From a checkpoint of a small contrastive image-text model: text encoder layers 6, 4600 steps.
Rows from block 2 of the image encoder of a small contrastive image-text model, named by matrix and row number. Rows with one number belong to one neuron. Each number is 128 + 32 x the weight over its row's rms, rounded and kept within 0 to 255. All counts start at 0. Numbers have three digits each.
After each neuron's rows are labels from the 100 images, of 14976, where the neuron reaches its highest value: "strongest on" is what is common among them; "lies over" is the class under the peak. Only what is clearly more common there than usual is listed. The data: made-up waving flags.
# fc1: MLP up (encoder.blocks.2.mlp.fc1.weight, 320x160), inputs 0-79
# fc2: MLP down (encoder.blocks.2.mlp.fc2.weight, 160x320, transposed), outputs 0-79

fc1.182:137141198126097125173104122130136112139128073160212120121112153046136156168120128169087159099166078086130122117085092131085135110142099143135096124153088126140143083137180139135157183092118136121108113144094184103119091143205118150126139177
fc2.182:175072145122065103093108147161142145118080088154142173145079117130129128185103125062119146099179105102176086068105158076124141152097171115153160137072083158146062144151127146054133103195108187105083129158107115066127137091133145135133119132
strongest on: purple; green
lies over: flag

fc1.84:063114106133082090115137195095145102132147139146107078120136145088147203129117118148118127143164137115136082112099113138098139138113102150100186123160174095090128102127200125182165165143131138199083177143173158151146179118134145122136163090
fc2.84:154129161100177138176107094149145146159089140119114163147114085064156113125114087124118145033115179090084168183164129087082092158068118168157135099101103163115100059089112155102114111090140122087105134174093127170114084178118087108122113181
strongest on: yellow; purple
lies over: flag

fc1.156:130139113089118125129118137156156077123098146139127100120073151146168079136089124144115126071151138215109186133103130132136164172100153141205124115074145140136097133144122139111117126133112086111086105100069156101149138080159134175089154120
fc2.156:169104116115115160162180130111075102207170205083085138138136157114146137108147153108116088192157084053111122148153142101141131088186141144070174120105115115125184117117133141111139074141137172184106115076123097148116132172167097100158134152
strongest on: green; red
lies over: flag

fc1.288:141093162089150128181206156115114135149164152147138121087103119164092143169185178123158092110156127137111114159149109120092160089115173156106116118175127132073136140051155105101127086144132206131105089201143129152134165102174095151086120121
fc2.288:073170142167103088124141090106126209128138134118073127144157071160064135117129108219102161115115069177117165111123082145121116111089161154148140118141089109117119144173143181151093157101168133138108078123135154059122150105078121094125091107
strongest on: teal; saltire
lies over: flag

fc1.268:085118102182098135181137117073129091068123155096164163154163136082179113147102084150147112133183124155145163105131144079102092093115156099158191104131159110122128112100106180185159113160152145124111039114132130083094127172142133137159061122
fc2.268:190088093106131167109104139107098108078136120164103126136144120101117121183102118041150151084110125049156120165133089140169108172118083120089098065162203115126121064142120096122099098093120114088050088182109126101156170138117137078107196140
strongest on: red
lies over: backdrop

fc1.33:097133050143197199119115168090095125126104123122097098138091152107163135107136151136159119147107100107138140151188161095072091159121119182161062121149140088129132044145119192128140141134100143100089127088143163156131099137147120170133130130
fc2.33:114190147164156137099155055133118109102099075105127065188120178130119119098105178101096147123062108181088139166163164151106120056167146115130080161142156097150096130060144137089103128161140139144138119107095126119109172142106126095122103167
strongest on: pink; green
lies over: flag

fc1.98:097102172106116089138157174114109156059136127140103150092121174134137181131195103143098157101161149145123108138146141148103115105108151078044093113117182095075167169096118134114122099124072125128158132117189167120163126127109088132158124114
fc2.98:119143157142137107111195177124129109162089139108185145183119216120131066117096139140126099074132170084122136101156160127177126152143147115127194081124088114127151146080146129101149120153150112099132096178087099121178152184148167149099180099
strongest on: grey
lies over: flag

fc1.113:097150068156131149104114146168163142133084112164115151110149133079165163133135185126153074081100169158080116132156084099096167151136135131053146068170157161096163145090120121093074152101103120177107127112096200120133162120169146108134146052
fc2.113:158140119077101126130158061115075096106102157110138130156118150092132113077125133102200096146131103143139134125123116096200093149139171099156116147101127068110072094120121101091189124126101116133097105107162161046133138150141060104118144079
strongest on: black; orange
lies over: backdrop

fc1.295:153134145168145144111121138107108108140095136038175147151120125108188142109117159147156141121113131129104081096085121164058072117120161116091096120140081079094222153130120150127143155089128098153110131127120114202124127152160132098143106079
fc2.295:139160196138126159114154152127141101167042097144101113126094100120154160147142143052104138112147185102110123058158125170152113145159168173151103173153108145135177163091121104187138095150104142069142114107120133141116120087098173119154115101
strongest on: red
lies over: flag

fc1.231:156106103096126084161102142150098094134126151153087144111145112201089170171108106117145127158103111085128173144125166139109101108173105099129148103136142160121097172082149088159159209149136133095122099171189155160160132181194079101143166149
fc2.231:082124116088105169085126149053089133059157158113173150128171149108145129151141168116115105140147153161106156141125102173195109095131121159132136106146128117159077083168098207161139125143164083155149096164171185083158085109106117141154140072
strongest on: blue; red
lies over: flag

fc1.31:139088169123154125109139141094080087121123062144118099142125145119131127100142131108104133137121084114120112140161109136154139128183161170149120135196145161088063131135115108060151094174151111111136166152163104054149110106130105109107133123
fc2.31:081153019138184097179149120136166160106120125107152150113165116151104125070074104167110122145135166129158128144101067187096149134119094146139155154091109139113095096143116157126097165127117177087070141136128099097098112166135104099080097145
strongest on: orange; blue
lies over: flag

fc1.88:107132136095122089173092113095092121139104162106158184094089136173158119125140160113097121117113164142155103145189140137136117111114152101152127126148078101076156177116173078105123158068095104181116113112134137076104109084171060146162119156
fc2.88:160135098145156146139095141157044176152131184140147138109112109110112131157097130117085130150127101108167157109055081137118119089150143139130145014107172114161123077116136114143106095147091116140130176066084119122142141072101063105169128131
strongest on: grey; teal
lies over: flag

fc1.244:098128095137115132134149219161210165060165146140105164132148165137161155134129100199147185134172131150164122129098159141143164104118161114096098111138155096075175163142126151098129078101141106126125087127162139095129122131102096113164161183
fc2.244:101148130127150112156185159178158148103172086085163148163149136181084105141094134163079143138151192073141111088100159112142118123092163159111132139105135077102169092137140128098121081150091142157131085147170100098181114082112199086166199141
strongest on: grey
lies over: flag

fc1.167:132136103103169096120141110134164119139099159094105115154136101180142099108137139108138151136088161110173131152156108118087145116101152096136103156122111133111127162125081047114156088131102188141162173146121149167099162100185147092153090119
fc2.167:126189145117124144068115122150156154066138165101136123139123131091116153155118200141138109138199144108126070064169124139118140109122188121190142114100127119100059120101180154170103185130107139126105115140111090119075103105131121079122106152
strongest on: teal
lies over: flag

fc1.206:140109070135186112153089097121171143107131127080121125110185081145150141131098161078121087098122129170121083144170156155129164086126113036118090108107133090161171151169145133121151126085123083087106084110153157041089145177137137089156152210
fc2.206:140129143105105111119119114168090115080159104131157170124088137125162149131150099050074148110112187133073144172098175133109092139178172123084147121028152176110118106165127143108108099117120096171143178183102096143091172110132128070084138162
strongest on: grey
lies over: flag

fc1.147:148129138124130133156115078138184112172095125115118153071116139135096133124117131102116138131157142099139082147164136156159128149128112136121078153090152192122090116129131178119142143105118126127120160150135062117139104129177101156068109139
fc2.147:122090138157074080131080134167159113135140102147153092172125166164119084117163141076065132147155132110170143091141112184145111123068108113122118127132112155122123119134082169197142089147133111126160137090128106113168163101143184130096127167
strongest on: black; orange
lies over: flag

fc1.90:127170125096140096081145136075068109112104152149109188085156106125143152104118154133100149116134091165178139144125104144152163103121137092117152111159093057154109131146202167140156172161155118132036176126143059184122166128158134068140102164
fc2.90:094094137148142099160110120123140163145159188213129099128105128114164143090126140156032139119105141133095146091182130111106114094104177105185141123119152168094155142117133195119134186118124161118095145182173163118160132207176150208170165085
strongest on: teal; red
lies over: flag

fc1.38:134117134135180125153167141164107178101164124136091166099121162148157170116101090131157145081099098125076214167178191101082043126175124145106122085190160090156117085127115119130140147123106127157132095141184124133160106116142165111139135098
fc2.38:108171179148108103099156112144101095110090121122093096119128150129137096108121149092126050129087108155138169123155114117108138122133132155100063130128144115101138123084106159124154145170072156156171137142154094139097146122121126154150047151
strongest on: pink; red
lies over: flag

fc1.276:117142081137112106156147150085112201134061131105134084095131173120153132086107110108159097133092093163099103157127112145089112119170126132174152155159127087104132111131076072145095112161092137162104146100122169096147145086093196175145142136
fc2.276:161148110108125107070084109173152124181136145123158133117129116149159138100128099103165135093193153124138134173103099142120117133091143152138107115144108091104113132127197176151210151092150127208169148115124075146120086148114130106119154101
strongest on: pink
lies over: flag

fc1.133:141065079142127165122170163140141135117102127108098091111141112085122099126145062131110107124110098145177182065123091137072220138059097136108118137064109096137131100079156134217129157172091134150064128113152130146166186153144141147167113131
fc2.133:110156141068129094130129063090113162110125120192181163097108085104190122131177130120103160089169180118180191218122185096143169155128117114119091114175184059111123110163077138131169170194142111111085139098120134134125092200106143124141170148
strongest on: orange
lies over: flag

fc1.122:129125137150150182148129166190119151168098126163057190081128097118142091120155107163164127163098099169137151104114064127128089094116120088082152178186095135098136117141106136091115155176139123139080130120106133096153146135192207072095095129
fc2.122:180181166105156119112143182126127147145154095093168137143079078135105097131117160157154170135136142096126138129069160130122125133131088098131132123124130127126139134185130181165133115141107107141081114149163110180134142048154183133102150220
strongest on: teal
lies over: flag

fc1.87:182095112098165159151098176133116112058135082147153143135059125121166137113137117132115121169112179106141174174118051110126147179116105161059187130115142124121091146164148087180137135159087129138134195125120141105118162131084131090157093147
fc2.87:114166091076082089169148118060127127167173192080080148153085117080125162122138085077171096157115114179120104061110109098101100068110053072188108206135178144150102063117127141119092092153169148091122142144163102154132119171128178116113130122
strongest on: yellow
lies over: flag

fc1.138:115156117137152134213119136023064161104099168171107093164122127174135157141148085093120139169081118139119084180171151145105146118158118124109068129198185128187132093121149132095141180139135114146120136083090103163093187195129143143171175149
fc2.138:167153113178136175044135073167142051116132191199123156131164108091117170132139127098137077131108128132099176139129104161090120141145127135173084080167082087129104081149123180158105126123176199193107132106106086162111152115170098166130160142
strongest on: pink
lies over: flag

fc1.64:111071117166167145113145136079143126124134174133155151199168158144063088093069185116095141126104096136108102162115045135151131154099178086078160118104139136108144181168161119121076150115108110138157084142086206078102134157148112139098167153
fc2.64:116167107094112120166086136085107135154117091173120095140145113150091120178069108120145162111102075162105162142155121089074139120135069078127071146121061080102131056052135145126118113071124096145118091138108131088137133173195069108092157133
strongest on: brown; red
lies over: backdrop

fc1.25:113148132080109171130108098189119137135191116124044150173115148188118126117100137154154099142115151111104113148093131078080118131127131097122158073124080088124105176113148137148181156172201124130150116109156103102130099120181079164108128119
fc2.25:179168150117148102100127200158121124114107112094171148148211156111151132076066116161109131093114131187139057156114132146094132151188167176112144119109150108180117136127114097136066125114160082131169150105148170138092101128145180103126173148
strongest on: white; orange
lies over: flag

fc1.298:157061122131187145153151097038095166131067137153158147103142140129114152067082094117149174089111170189180138153126118152120148106159113115121125137194145107124098100135113081164113201132085080161109151165111120106084161172159142183180182106
fc2.298:109178126158144196136128099132135138106128144156118147144124144190125148122152141140172077185103148107087129190174100079142118148181140123180106110172078062183162117127103157124170116129168150148100139069182134142129134123202138121113100171
strongest on: pink
lies over: flag

fc1.103:124129174124113155162117137160102165179151175100102141176139077108129168081106179122159183110133147141106123073116118149056105135157173057111098169152078125082115168142086133112142168120106138114118121126104068119073122119187192176156106148
fc2.103:086168202126109168145106201143121086124089166166133107084122071086105164127176129117137136101136141110181133101161184162067137106104138116062140143095094123122137143135218132103115128153149145116147118133144106088141121071142113138103143211
strongest on: teal
lies over: flag

fc1.111:182162035139137124138157139096108164098160116156155106110108129173121139124135128135108144148109130132066106102118152144128184127097112112093093121135092109156092109139099128059128146173132121170076118146082200171043155097120148146088140153
fc2.111:094113167156147128100109114159086118139157078137059155140153115130103144161098125154098162126095186126133103127129131098158166172147172068153145153120108165105097145138135138094173073127157129197119139146141020128142104163098121097162109110
strongest on: orange; yellow
lies over: flag

fc1.211:149129189079158133146144066111072190102065094098101119123121194124086140137131138059132121074167148053101106149132179222106104158126182084129079134118149157146184097122171076150151113081130129119122117145154143121171150115184141157204166057
fc2.211:095089158170166146153176172162209099150178137108110064131149102117122128104152194157176112161103107150131131164131126141155133144124115212106117091141114079123098144139134130143150140140113112143152186116074128081144073116113136130136114154
strongest on: purple; blue
lies over: flag

fc1.57:122100140100143113163139089129170177075113153113180088128097145178166108092148087235089113091132137146135131113129231163137124072116150138104113078178128116128080112148105131111154097118140133125138092117158158121131120104121103126113134129
fc2.57:104116134137205087099084118156088120113150087123146118166143197127073076090171117120081157121174173078209086117096134138116120171138149093172126146093137111114186150187153136144143170160105110143077130115135058126184165087108195141111103197
strongest on: yellow
lies over: flag

fc1.193:099155130187121185131127146166151200114127187128119142099135193116100145139057128129142143056095206157133097133148146166147126144098177130160142155145147091172141143146147119148107139156104116142131102100200105087102178096137133117113140147
fc2.193:125177103139125108139156126134068105094109111140090148138150146151169121104134065149164062156172141149134144235127121104135118138147163166155101160167109078124183139117110111102149174113073117159092095121124179126070173096071108138140170139
strongest on: pink
lies over: flag

fc1.216:139173140141185113111132088147078102145091097107167190119132103129071144074102162106079123116120138153160179092146155140147125136174128144141095122169178140160101130087129081116129171070128147092144125082134067146138109144157178118141139157
fc2.216:074082122140065084151121086125148133131160205163120124119183132156094123165075154122115141113184136100039131124187124111053126132102130169119114130103154180152153135129148153160063154090085087096126194103112163141150182082091135102106123107
strongest on: green
lies over: flag

fc1.67:117151082118099108098113060140214185081152135084115121157118125118131093179104057093121129233125093150105039165167059082166131109165154109158154149163122119136111157137095132167145113168175139131104213156131121138121156098107133133115135123
fc2.67:063164125092157127142126119129099126120084103123116181151162149178093125032172128113135117107102109147130176087107117188146146185144122098087161107142131121173154118134181144132109145130133064119122148106159131120144098142155084092137105129
strongest on: blue; orange
lies over: flag

fc1.96:123161100122114097147086161108157162083155145175114105148159108142149141122150149079101135105108148141125090137165083093080089064135099102127120138085097158130086131167157075161168173155129107119125082166142173131131121121202082082175037139
fc2.96:111077098106089095102137126137114183098133159129118177174096137121108149082180100095113125131129154051120186066105096162129162112114138139146099109122122129135078144068127113160166105161163110130217142125133156179136110080123125142070136140
strongest on: blue; orange; red
lies over: flag

fc1.124:149087123108125101145154178168110083098115146096135162103095104127111096124136097103131139162138148102170156121140115138119159177135167142095163165148141135121124172147121098101081091161080189125123159134163080102083166193142182113138149146
fc2.124:130142148118081101135083116116087140206192191144091118124134127129106166112112122096173157136093152136112099160153163144148152153137097111082118059123082107098092144095160163115184117139143175119138146182086140153134129143068125167118143143
strongest on: orange; red
lies over: flag

fc1.311:126114079139148107160137124137161136111086128138156128114144150139124146074096221106133132169129137128080093096217138167075102113115145081138145101142161107091128174085139152160199160137130116124118189157109100116120179146122085164099149149
fc2.311:107165142103170158173160154181105125154068170117097130139114158173201133109151192180135116147097170098102146165109101064097189143130077096080134132100132132112131104096134136104182125171088174080116178124094148137118123150150162094141116136
strongest on: black; orange
lies over: flag

fc1.296:165144071156145103180109113166105127109129109136078125106114127088176114137068088154079129082113119095106191148150116117128146189208153135175121142111122102150125219092151091113139125153082062170155120132162186112119084195146120168127150107
fc2.296:144179144143074150145204121151126124170117099136126119111037108127174124151118086126126112135154157080123185079117121107110122213168153174181116083113160158143115145111167109132147102123112118118134129186117177142156025111152117158125108077
strongest on: green
lies over: flag

fc1.92:097093062140122148164099091166098163114080101060153192170145157174169086141126149067116092095127115090120137177106141140155113100151141135076124089159147129135161120106117103141172116152116119154070062174116136094089110094121165150149175060
fc2.92:144116115168129185107149116097152100094083171147095081145182106136129113103155147131106170157082140176111150097171152104175041103063144104159140091141100137153067089163101114148102065103127148102120110089128158089153148164133101113178119126
strongest on: blue
lies over: backdrop

fc1.262:094099096053188109123138117117092150110071125133125185190113178098182157130125075129146121188132097138104190156088161102154140121103144135195146130163103153116159089136127161066149205152153138095158086171141145132135156178097113097139142131
fc2.262:101168055135133130100125133084206103159152144150140175139115129164101147114166126135172144141157139136100167177103071124124084157107154063138145135108086151141135148179137142138119107111106097069173098092154123144152112106103137148103075124
strongest on: pink
lies over: flag

fc1.303:068173090106107125186049096082160162086160142181164099139108103132145170109084100115093182120188135107143122163085143144075135096166109099156126132148105136070116081186113100092133092166127133158118179140103131199159148165136116128181126111
fc2.303:149081150190127103188098116100152129186128156109173181107134061117179200114158121100109112092128093155128169116089119098120147074097084141091176125129118107121139152131107066159106134117185160145117181169125115202126107128135083169151107122
strongest on: green; red
lies over: flag

fc1.59:147124133141151164128133131096104138171170115112117054139127144216111142157115120080136166165166120128151179131147118131139087094163136157078016066166108090185146095178051175120096147135063116178154096131154127155117098151155159166142101141
fc2.59:139169131162138188135166116154145120108115145135097153161169105129175088127121121152105062134080122205076137119162120141089146136110115144168092136090101137157140093058123094126165090108128103148168127142105147138119141097122177078086148140
strongest on: pink; red
lies over: flag

fc1.23:091084075112108154120127206105155090146168101118159227140114106097147110123154060178107131086108072187128139155128113101099152108128092080108134101106068099097130111138111068100099132153144129098134149159094123140105152122123151187110080118
fc2.23:161080073162091132138132143203117159173144114114142114143095068107066107134123090134123176174105111096176064127167179083181116159098114081139096121126092141128080140152128064077137080168093142138148157123069131156114085134123106132103067152
strongest on: orange
lies over: flag

fc1.9:135126067114129106119179126171138154109171127096121119099113174126088099134133173118179093156152102101164152130151106113118186190079133170186123182081116083129136135146107190123089147106156119138107126126177121122140129057102139159172144052
fc2.9:099153099134119153135109157115148088136163135115121128114105114127141164089151120120175125072129141117157118169132130137169154096120133109175074114080135098159110132112069141112108173175147152108129123075155094146125187079099126061133096089
strongest on: brown
lies over: flag

fc1.39:100100069185150089154155155070126118104102158102110124167118080125158172077142093144153168056141073152129106088125170115157143100155070138147109106109165167136084102090082126133109113092107143167104072149133079093122156128092184159082173105
fc2.39:141102147112176120078146161115151156162092121167176088116190142140115171152091088103069134151103123124103079172142125113058115108129121160132117160115103142146067135123178128072139125096129095099130145073127189174162116097140141093200110161
strongest on: yellow
lies over: flag

fc1.29:159135073074154116163120046172145176123120118134122163137108159096084142144080190139159176131161107126139066167098094112130125122154170175165191097079108104138124189150119129139148093148145080140142137105138128138140094127154059123129198109
fc2.29:162114166109139137129142135137101111092082150146136120168156156131142118088120086139112114133163136141158135116108183106131136212236131119152119117142096122084201148124132131074082082132160079152172119120076172166123120084193135041167118164
strongest on: white; red
lies over: flag

fc1.259:148142108154114134171101124063146139175169170152100109204114087110155135162139160150100176122164112152126084153183085169107108059173089105122065127094105139145140134152122135163142101153169129112168118122104078098138174113133088110114120099
fc2.259:123163143177128125120105115178121119102136144162088124098139100096132165112165134098107104091075106121101164158109155097148132029077072161147155185116104186027183173132110128117111128115121148176093126144118153134108132156127120164141089104
strongest on: green; teal; purple; three vertical bands
lies over: flag

fc1.173:151101097166121152144109121115132176137071157109202143118143169100074063112146097149126123116152158095028092112202142166138149144131084143125184120173136161196151149052133128108092159103176098133089123153116112152125160126126130119150057105
fc2.173:059158156114155167176175093136126146149192109137150127146245130148120127156116091101125150119116117162174229156147176139151127118127140095178150124130166198181094115179101128131148147156138200092151148075141145146140124137128166152175178110
strongest on: black
lies over: backdrop

fc1.209:124039120100160096133137071160162146148146141116148130078175169116121107153142151081111154146143108119157101156113166114126104171110131082169110144149118202187149121146121124172134151090152096147136140075141111090151091096114078136103188117
fc2.209:047166071137181096157052151151067148147146131162147161124148059112120094133156137112143156150135138169086152044148162092124076103158142120132098112114118095106104122182149186125160134150113103135181138083098155147086154159109131171102128198
strongest on: grey
lies over: flag

fc1.93:099104129182126119090141152185135091088092099121114136112163178109145157053095155198112148126153116091132103132196071098072153099133124133133157090177172106144120137140115144099189174154068117158167129179098089189123094131153089075127114187
fc2.93:080172123096141155111163145193084119168103117096126127146153157172161140115139115139137092136121132157102100184149111035079174176144133155034170155091137133091142118115096138156207114109083135108128162144146105125164168105132134078120127154
strongest on: black
lies over: flag

fc1.190:083104162196093094168198112132098080153108131125132099137052151094104113125212102143167137168183177117104144090174145123094149108091056135173124113137164136160159150138134124145122154121131142171151105095126196095155161114094099126121126154
fc2.190:124107091033128138122123159087157167136074150179142143148126150111136121127116142137127124157152125131128114131102119183165110100112117079100099138064093136228104123149172124139113096162111146117144138169179083139066163101143117095100169073
strongest on: brown
lies over: flag

fc1.24:196155123128105145050092084115082091145181145154146079125066152133111136128115102124127148102148086114146134199062073094067136157153081112205120173138150064109090137172121153103159095122057119174086150096164145170111137047125151127135110152
fc2.24:090143074106092105232105151087123160103117184081126121076168103135110140142068168116158140114101124115123154136115085095120145153092136135117139111142137150157156145144086121118134132125185091131170123128140110114103191138108106153152129150
strongest on: white
lies over: flag

fc1.233:185136142113154115101134122171111102131107154144195178108154108162067149148112090176144116160128163203122122163138093112131219114100157082147067160162142157132109142044131123107109158094139104079115138170125111117160149173128111181138114107
fc2.233:022124131128136088161158129054151072152115135129023122124147128124203134170140135144168102108167117126161106112166158137101113095106109185164161054165156115135122156102104101144116182196170087079161152139095159122112075098126118164128130149
strongest on: green; red
lies over: flag